A small image captioner, trained from scratch.
Model: 1.92M parameters, encoder norm batchnorm, encoder activation silu, decoder width 128, decoder activation silu.
Training: 16400 steps, batches of 256.
Rows from block 4 of the image encoder of a small image captioner, named by matrix and row number. Rows with one number belong to one channel. Each number is 500 + 50 x the weight over its row's rms, rounded and kept within 0 to 999. All counts start at 0. Numbers have three digits each. After the name is the row's rms in percent of the matrix's.
After each channel's rows are labels from the 100 images, of 14848, where the channel reaches its highest value: "strongest on" is what is common among them; "peak on" is the class under the peak. Only what is clearly more common there than usual is listed. The data: simulated stained blood smears. In brackets: how many of the 100.
# convs1: grouped (7 groups) 3x3 conv (encoder.blocks.4.convs.1.weight, 112x16x3x3, each kernel summed), inputs within the group 0-15
# convs2: expand pointwise conv (encoder.blocks.4.convs.2.weight, 112x112x1x1, transposed), outputs 0-55

convs1.108 114:448510515609493553457486552527572600502504516538
convs2.108 099:408484421476565392532519488497590474388451535474481458500471493428558469442515495495528530406494508466408506616505434488434495514471480468492469401487402475474467485477
strongest on: two lobes with orange grains (100)
peak on: large cell (58); nucleus (42)

convs1.61 138:486425443511522422527537547482433441505393488495
convs2.61 099:404484495453386484473505509467431445495461474497389466539401494514584344520575513476458485450483537459455501515487487473480454472505494585431528461487493514515469466445
strongest on: spiky cells (100); no large cell (35)
peak on: small cell (100)

convs1.58 129:474438486568479443463413431570485553498461542453
convs2.58 095:538467533507535587550500501590497511538493572569574500541493524460515508534526535527640504546559471419460500442594551555512485470534477468507497567447563533537525487542
strongest on: crescents (98)
peak on: small cell (68)

convs1.47 070:398478449495551464490531440465503511441437484405
convs2.47 115:494547495462456542476603493528446514450475542457500537630543501457447481406457529510563429478485549550551383539361374459519542521508499494484499476531436526443535501579
strongest on: small spheres (97)
peak on: small cell (100)

convs1.17 077:462491526501438499443471552445399491577457495422
convs2.17 096:539488545457439503611396531560515479621515507612511430466478516507409505447517456549473463516514458472473513419527579595573466464447585516484554495510452608572451528449
strongest on: target cells (97)
peak on: small cell (98)

convs1.13 114:514440514486558440540513479497542515588385522444
convs2.13 083:521520548520430506470449535489470462549531477512436586483543491463541427496515559563494473497478491480510503447448462549464515543478479571523544572522468499459621564469
strongest on: kidney-shaped nucleus (100)
peak on: large cell (84)

convs1.16 098:411437527503430434525435532424518528499531435512
convs2.16 106:466528554507489511461583466534466432429447495418457552457519448489482518541476598467516489497485451384458466493456453500489514420482444511408469539419555421482446512564
strongest on: lobed nucleus (100)
peak on: nucleus (95)

convs1.11 118:500494501533427475522374503385477522462525496495
convs2.11 086:544460554473510568404518626591519489566530531481528505534549587495471559524542590620551508496574457500505475425512526425500562508528458613452596530501428512589520539508
strongest on: round nucleus (74)
peak on: nucleus (100)

convs1.70 080:449518381522525493402469497469466569533491555512
convs2.70 113:529541511536482470504459535514494523494382545501550415473417498524419497476463408537473554485559529428497555520543478482541438515410573515569517524513455496505498426380
strongest on: ovals (77)
peak on: small cell (89)

convs1.29 100:476428544567496483522410464472498544451590441529
convs2.29 104:537499478583500476476565471513542527375421499369518528466520436514494558532450513449571503529411501482489429548406423419484564481531480467527495511484520406359516461544
strongest on: ovals (98)
peak on: small cell (98)

convs1.99 068:492492488513397493551480539459527526429432393515
convs2.99 097:403472476461465518410460480471506542531453462465498475437476516486644407533559504478497475464520551464516484493551545445562529508547510496449491502491450396480503439458
strongest on: spiky cells (89)
peak on: small cell (86)

convs1.63 076:471451543449513488470465453560473624483573502549
convs2.63 090:587526549597559470530480521513543486512505489551554497407468593619420519472520423441533488565636519469482600531543477526576429463461446517527521504448542468425482542440
strongest on: ovals (100)
peak on: small cell (99)

convs1.30 144:402454482464448413471462502460462499488499401467
convs2.30 101:470488466516561598493560515598511500479505589477544505445561472441467528530499569513609499480510513449522536574530478486513539516523440505433436535461462422482513457611
strongest on: crescents (76); crowded (74)
peak on: small cell (73)

convs1.49 126:498490482580532454484423390566448491510436480502
convs2.49 085:542471504432475571590523543561475471561508534535532523604473525365531510477530536538602471501491444461465484447557565617409476466504498415467519521478509576535522515551
strongest on: discs (90)
peak on: small cell (100)

convs1.72 097:526524443521459497599570451560578556502468469462
convs2.72 127:610560470576483424474434502432430492439436489445578424475415495587506575423453397550484516471493562461481485545512457490552437512463540524563475550483434448502504481435
strongest on: ovals (100)
peak on: small cell (98)

convs1.86 073:465466448550445437483427463510470454441565429448
convs2.86 092:468430560512438625485511578622451474541536528505476504495529525530448505493642481524510483494399481454531445492598600449508530486471476571528490512459388521607466460474
strongest on: discs (100)
peak on: small cell (100)

convs1.78 089:386487498497468397448568475448454491524466504528
convs2.78 074:623452488536545461517470448459575440530484366539579529499492550556551524555522536442613479424585526554443482503495558490593567430511463497521517465503530496403527474548
strongest on: kidney-shaped nucleus (79)
peak on: nucleus (100)

convs1.106 064:432562424546445477441433506427544488504497432505
convs2.106 097:554546507555458470452538482505497479504383420419589530587489564536553484478483481566546542455535474498502327434423442390541535535477409470591435456484466423453460437475
strongest on: teardrops (100)
peak on: small cell (70)

convs1.40 143:455425472448464435555485476523497405547434557509
convs2.40 089:595552479553546493497544562543500463420447558450573530549474565546489512511434551537620514471587393351415456424517454520517507470537405528473517578498513450460537524523
strongest on: teardrops (100)
peak on: small cell (79)

convs1.3 085:519527512480488579529377501434525424435512514527
convs2.3 077:491419619433593497449464560587521468470508540498481525448563478487455509442462547560458521483545506441458479520466449419367543518442514515461524475445495453552540546509
strongest on: kidney-shaped nucleus (100)
peak on: nucleus (59); large cell (41)

convs1.67 106:432590428545483463492519584493454534566534541523
convs2.67 097:491433464511527463450533465399555585511537483497516506462547512425499482474501478444499446435466411514444416503458479468501483440566532467475619430461476480445604529521
strongest on: round nucleus (96)
peak on: nucleus (97)

convs1.56 108:454551520481516584530580536425500428456552449474
convs2.56 094:487504486486560460452517536515480442466472554434504487446512472559532525519458508474500393511499457454435511540564478465433509494455335491484429404458561432464444528517
strongest on: two lobes with orange grains (53); lobed nucleus (47)
peak on: nucleus (100)

convs1.52 119:485425513524473395460417450545463561530465531477
convs2.52 078:546475542504541574567470487588524547510483583565568536542469470421482492461488505535619506549567463414478493451597539572528474493517491435477493559429555567506559505517
strongest on: discs (66)
peak on: small cell (96)

convs1.89 078:542463489418458472548456459484374504456490442492
convs2.89 095:429581518525417551407542452459424519526565496511420497476541479563505422522500536537437428522463493529572480529438462497571396565543549588543478567533467466466476543486
strongest on: small spheres (64); band-shaped nucleus (48)
peak on: small cell (59); large cell (25)

convs1.25 051:499514561554472509440489497445483383540408515462
convs2.25 131:585485496542505383481463486480511479486440494494576454521411503592471462447442410519446508454522494505510477461464463506496439527458463428574525460521488488478500419423
strongest on: target cells (70)
peak on: small cell (68)

convs1.59 134:484442485567477455471399421557468540490453543459
convs2.59 095:537471523472558555552480501598518527533493584542572528548489520415530509551517544566672487563535495455476505464603553561476507488535485479487489523457562524517531491531
strongest on: crescents (79)
peak on: small cell (77)

convs1.81 088:577578458403508578477502504440519568488499501461
convs2.81 089:443485548513542456467515571551532565447504502476462541486569515494563514560528509514458404594503435577550501471488488438396464585452432500580491416514483499461576541493
strongest on: discs (97)
peak on: small cell (97)

convs1.66 094:450529467509492463483568532474425486595568570555
convs2.66 095:532406506492513452495562459404573568485515466488535480443517496429513498502530470448526434439532457488412429498459515479475490422542540425488570403429495499440577508522
strongest on: round nucleus (96); crowded (66)
peak on: nucleus (100)

convs1.8 036:494530543591487527527464496431512574424475422556
convs2.8 091:473416584359468511456486617558465425493501516526472511532486510534451453444529472541507458512569491447526472432474502434487574424399462515426540476514557528571420542497
strongest on: lobed nucleus (93)
peak on: nucleus (71); large cell (29)

convs1.77 093:436474547512496483419512504462430483511503526365
convs2.77 110:428507573449573512473455530474450327476439529483471508529465541449465471576524532559526464449517543414412526562512496537505482420485450458443456529416582479520504521514
strongest on: dark grains (89)
peak on: nucleus (100)

convs1.27 057:510535492491445562392521429501411460447468522471
convs2.27 088:472539502441497413560465531490500440540577461590455424540533486527425437372398511460455523445476445461393573475488510616481441497513514529543544507485537542474495539524
strongest on: target cells (82)
peak on: small cell (69)

convs1.32 126:571531492518415587451425522469499554525537444532
convs2.32 087:457422552479554499544444496518472525520484594458485477509466577476510382464482483502484473526565565517518551561538467580395372553480518516488495421502503527490532567405
strongest on: teardrops (66); target cells (34)
peak on: small cell (99)

convs1.28 124:429438491458410446488445488407467505497509431482
convs2.28 092:480500458542558579477581507595501499440481557482542513476544471442486556548504563528607473478478485412523510563528492479508534515527445502426465555465451446471510442629
strongest on: crescents (54); round nucleus (52)
peak on: small cell (55)

convs1.38 076:486527494411461513486464567408576519478507497409
convs2.38 121:509501499498470456515439460499465508459426519461548532604422510486470532479456392553554506528518664514522519561446422507402419529458490530537440512535475530517513460441
strongest on: teardrops (100)
peak on: small cell (86)

convs1.100 120:479425553511447559504533563536598506464523446562
convs2.100 101:383479473522564426490522473490572512398426541425422484459480495459602374459504502481503537466531525458471518605524451486456486550520464462453479427512439426440514467468
strongest on: two lobes with orange grains (99)
peak on: large cell (77)

convs1.64 087:394561485522463423465557552438443507529498540516
convs2.64 098:479431506479499454506564440394565563492539453509507491489527516407477477490497504451486442430512412517418407470437488484492505426549556426460625436460496485448568536535
strongest on: round nucleus (70); ovals (34)
peak on: nucleus (61)

convs1.0 096:527498431503416441550495494482381528521475542441
convs2.0 100:515529542534511587424578496611428482516511547482496525542551574521437521543519590611543459442434502435496432504525469436537525490546448566459534612477480487590488526573
strongest on: kidney-shaped nucleus (100)
peak on: large cell (81)

convs1.18 140:574520512518513606453514474512423463513482559414
convs2.18 090:447456465444489451560420477448534508553554483535454440472504478447428434409421501510471490428466483494455554515500482590419407524493520498453543438497431563475506493449
strongest on: target cells (87)
peak on: small cell (83)

convs1.33 098:494571527549519507506529397471465573466579491428
convs2.33 099:469519618396449493499507498482529472533506388528407536413512499542505454494561527518383439548473436465476491424479524499539498421464520523431543438486559458528500598466
strongest on: lobed nucleus (100)
peak on: large cell (74); nucleus (26)

convs1.50 036:463506629562509475500449511512501593472553525457
convs2.50 109:551582521544559516377486540469488479418434522425497469493462625605446479481466528515489410530598572458474533530484402474543459485504400566491524549484512434492543588505
strongest on: ovals (96)
peak on: small cell (90)

convs1.60 139:482424482501481421525524540500398473448434489423
convs2.60 084:451532530509411528462549493475418430513496497467407477539478531593574407564561537462421442413502486452462444491519546493528507476534503551506551504492512491555435468506
strongest on: spiky cells (100); no large cell (32)
peak on: small cell (100)

convs1.57 104:476502455498520505550566587436492393424472480497
convs2.57 113:409500516479531496421521509478469479455467541427430482435434441511560382512547490448455483510436526439449455551509446412497498518487456601482510439458467403460504518465
strongest on: spiky cells (90)
peak on: small cell (85)

convs1.12 086:509474434479434542573444474442393535515463486461
convs2.12 103:551546509518528549387549561580396486463496557414527569551534501519435532507487620601567446498381518436502448477439438450508540503524469532520491612474518480544498556545
strongest on: kidney-shaped nucleus (100)
peak on: large cell (100)

convs1.21 147:467509503562565481435530518538409537588451518442
convs2.21 105:446449475445549467544492487486609426495501499479485428486494505434503536438516506508499497376476485512401508605461451469475540476479502436493538421466399501480478500521
strongest on: dark grains (100)
peak on: nucleus (100)

convs1.53 090:522472512556445477490518506573475522395473495386
convs2.53 092:470486568523526499391513459499474452407396450473467534429486410526480424524475569476519506500467513382501442572475450427462501489523355569492485523397508466539485494541
strongest on: two lobes with orange grains (55); spiky cells (52)
peak on: large cell (53)

convs1.102 051:420472498499409493577466453498490498432432423508
convs2.102 095:446550498500429484375518455433499525505449378505503489463458570510573453543505529488472452478585548474505457449499497465513464457559479519487490495455490464456492487482
strongest on: spiky cells (96)
peak on: small cell (89)

convs1.95 074:595468488436481494525516442441407488422518458474
convs2.95 091:419462581536448520533499635560464512533582545491479522472565490554468532495574488548492415592503438569550499452490537495456472568457509543621463499509464470466508536475
strongest on: discs (100)
peak on: small cell (100)

convs1.110 064:466492435482442457475454495429413502457505400458
convs2.110 098:483459549569484458498515517499475500361368509415470583514526438532505459472507518523494547493421530499481411540405415406424549497452395512546449478518479441448439442481
strongest on: teardrops (74)
peak on: small cell (74)

convs1.91 137:561519537474506507558510502426379515454547437541
convs2.91 089:412543540465461492487503515457515481520552428494501470394553515581446497557447515501454431523490469560510447502469468478567486503467538509555480525497492417417481553497
strongest on: band-shaped nucleus (100)
peak on: large cell (95)

convs1.74 057:528520380481396454566522451515528538478471497486
convs2.74 115:592572502535509446497467510498466500436430518464558449484413531530436550414491412568482503507523624448484495610483474461540477510472514540543493576462445464513525482421
strongest on: ovals (99)
peak on: small cell (72)

convs1.22 127:454424496442427456494425500415462519469503425486
convs2.22 087:532505446537558564438582538593522496439467566451574491456534474467478556515495567541618493458514474405504469560538485449491546485512450506418482552452423393510501453586
strongest on: teardrops (51); round nucleus (35)
peak on: small cell (87)

convs1.23 106:507494453512529490588519608516598534561471512531
convs2.23 093:438507588414492483537539482493600476529521416531498482420492489480547505470547517464467431486439430403358517454489496530508524397509549483411558466398544502520482560488
strongest on: lobed nucleus (99)
peak on: large cell (61); nucleus (39)

convs1.62 138:482439478479493456544563592421470432473427478481
convs2.62 100:408516505499447465427527508485436467473499498458385461473455517549586353555545488458432450450463537478499464541510471445526487507503489565500527455502450474508493481461
strongest on: spiky cells (100); no large cell (35)
peak on: small cell (100)

convs1.92 062:466448467539458503540535525606562429491573510552
convs2.92 104:457470599490418525515487647561507537531499558502500486499493443488538500481630495483506458580447442475476469412515550491412445505500553483540486470465455522533492482493
strongest on: discs (100)
peak on: small cell (100)

convs1.68 049:496418462459581516521418442483492449472514451580
convs2.68 122:576595518566546443390457516485455488495457515508521467468487468542444544436462460513482467497416519481481470600518513477548472541440492548544520546439477482480509510463
strongest on: ovals (97)
peak on: small cell (84)

convs1.39 127:505522430510486495399464505432472502556516397558
convs2.39 098:458374545445519546561466530515521529571545608528474465475477567499510350489554481499471431459567499515505551530586559547483392530495542533477507417498471566537520517421
strongest on: teardrops (100)
peak on: small cell (99)

convs1.103 091:474596417555473497477411510443460564462482500510
convs2.103 088:435530473406486533492483497446531400505403463483469422433464528439573497533521558518469485380542586479400530579451524526570490448490501469487463500450396460510458457491
strongest on: dark grains (98); spiky cells (46)
peak on: nucleus (54); large cell (25)

convs1.65 117:471546568610454495461469582504482567498489496436
convs2.65 092:475458490514552589493432536519483497520462549498580515436493533465501471601509545531648469551515446449502462502585535449506501498512429448499436518440547452470562481518
strongest on: crescents (100)
peak on: small cell (62)

convs1.26 136:399452481458465412480468507473464503480497393467
convs2.26 098:472476439492572603505527513583514490511525600492568506420546478413470519524482553524607503487510500439504539572554497501529523518532462510430443518477455418491515457616
strongest on: crowded (71); crescents (57)
peak on: small cell (59)

convs1.90 121:463553418422572511431485504438489561518444505460
convs2.90 097:423462476553607462484504532550513542431500592451437557515603507422524548550477559496490493541493455531531513515500434478345513616493426520564496436529435463439572517532
strongest on: band-shaped nucleus (100)
peak on: nucleus (66); large cell (34)

convs1.24 074:523481458539466542490440409476538372455520492489
convs2.24 113:550433519494474469544461469449483620554545551564465505479464482548417508453452458465466426496519487490484490500497526604477372519567599486519606464464509590474553538459
strongest on: target cells (96)
peak on: small cell (99)

convs1.98 069:471480514566492532351542503526531578485491495533
convs2.98 107:365437481429576423504561462511516444428509530457442509522557526425502444424449558507503597405524561450454553594478410464360493540496445487447482438502482455497508525526
strongest on: two lobes with orange grains (100)
peak on: large cell (54); nucleus (44)

convs1.71 066:490503443515534451382513515441438516564484571541
convs2.71 100:552513552601509438487399568456524473501423462512542423437351531575478509486508366456480530485611521436490555545523513497543439519468511478564512480501469493496551466389
strongest on: ovals (100)
peak on: small cell (100)

convs1.93 077:537484547584462472424415481475485483507606519472
convs2.93 104:426424616507474498491541632564483432452453548453476492529555474482495520458606470497446494523506490498480460462485513437448502507449469527591442469471382454486496495489
strongest on: discs (100)
peak on: small cell (100)

convs1.54 131:468427463483499443531554571431436441460428488479
convs2.54 099:398492508498416470447529531474432435479466483447396459491430502546583349532531501464442464437471519460497484534495466454525497489481472592487537449508454477508460477457
strongest on: spiky cells (100); no large cell (32)
peak on: small cell (100)

convs1.69 098:425564509538466449472572565448454523564519565528
convs2.69 103:485433526477504461485558468391551560491521468495497498471535537449471494504487522462491438429501419483419409487459479500518486418585543433445619462429514470432587562520
strongest on: round nucleus (95); crowded (68)
peak on: nucleus (100)

convs1.31 129:432423514493440438492419491438455531500536416494
convs2.31 105:495513484571533542450617510558497478416435531396538568492545430472494527533479594508623499487461503428499481576474440437515534500506405514443455547458481406453481467600
strongest on: teardrops (57); ovals (43)
peak on: small cell (100)

convs1.82 134:477481422370476472563487518462519454555479530546
convs2.82 088:453509445508541441508528458423561567450445497461450471446536436475551523422503457472450482553464445535501519522497495503492513532565585455553574426432482481442578460474
strongest on: discs (100)
peak on: small cell (94)

convs1.75 117:413503545481436397434493495434462468485453474531
convs2.75 112:426537534475465489491548439495532535473561497481479543433578483433462530543433544478493433489431520567471436502336444486533533477583543420508566533476479468449583569581
strongest on: teardrops (38); small spheres (32)
peak on: small cell (99)

convs1.2 103:469483430437461467535470546463386543521478515425
convs2.2 087:529500410542558561451532533521553545479453515419566522540569482467458499533420556483551489472354482473486445473533486450554611513510496472530421558507437438486502425561
strongest on: kidney-shaped nucleus (100)
peak on: large cell (81)

convs1.1 067:482459416455433510485570508551414452505582515502
convs2.1 116:479520577434443510414587515533446425493495477506421563570499430494448457466525521541500413450463546396396432518413468479466503411531509468430502504379525546520393523533
strongest on: lobed nucleus (85)
peak on: nucleus (85)

convs1.55 057:482469455501576496535485497550488564402552553587
convs2.55 114:551535570606532437480470556489508479416453473460497437446439594613421543477481418434473474548614558479498551575433405465488421515446462527556481461443516431439499522405
strongest on: ovals (100)
peak on: small cell (100)

convs1.45 062:449470422465434514468530460469429525425496466412
convs2.45 126:490565437498445535486626514473529482473478455422504541568558457518498472456419583475559471473462514543507476484333385501523553544532449503554499505508480498407519512575
strongest on: small spheres (100)
peak on: small cell (100)

convs1.14 120:518462469501368538570438506427440507515511509517
convs2.14 087:617529504584506502334457520530374461473510486436577552536479516546455535559468521519603486461484433425507484470467456387525535476478379530481508528492508457539484490509
strongest on: round nucleus (69)
peak on: nucleus (97)

convs1.15 087:491480418441432513516486472486366465481477484448
convs2.15 123:501549530510514540421581519533455437475507510473507569514534479526463504533473606525541441462415471417465389452442485462515546422514474479475493568406577530517436567559
strongest on: lobed nucleus (100)
peak on: nucleus (100)

convs1.5 078:490459509473577466532519474527580570559434516410
convs2.5 085:476499587490431501518485538485544456510504465517417618433515541459495444498500549576461512538493481459489523466461481552461550521514461555503539561499495471480605616481
strongest on: kidney-shaped nucleus (100)
peak on: large cell (99)

convs1.37 068:493458520593475518589459507498545443486429583464
convs2.37 089:540487479542455493421458525453405470464462529481559510622437548550504466476506431592499518488476661466478484500442454487443432479421504486519422524498530508532475440454
strongest on: teardrops (100)
peak on: small cell (88)

convs1.87 147:532478582581507491493467470477359504498537496536
convs2.87 146:453543480493469549504494439423509428494446419465458425461480473562480479452517500476398426455423521485428454553465515427625488399496538471489464549416457403468438500482
strongest on: dark grains (100)
peak on: nucleus (90)

convs1.10 065:522453431481453543561589533553396521533511516504
convs2.10 094:487543606426409531425563525555449407414485504475463627599494509518423436496527514593507409490455588436428424510408456436462511432491474488471563493412549510533457569540
strongest on: kidney-shaped nucleus (100)
peak on: large cell (98)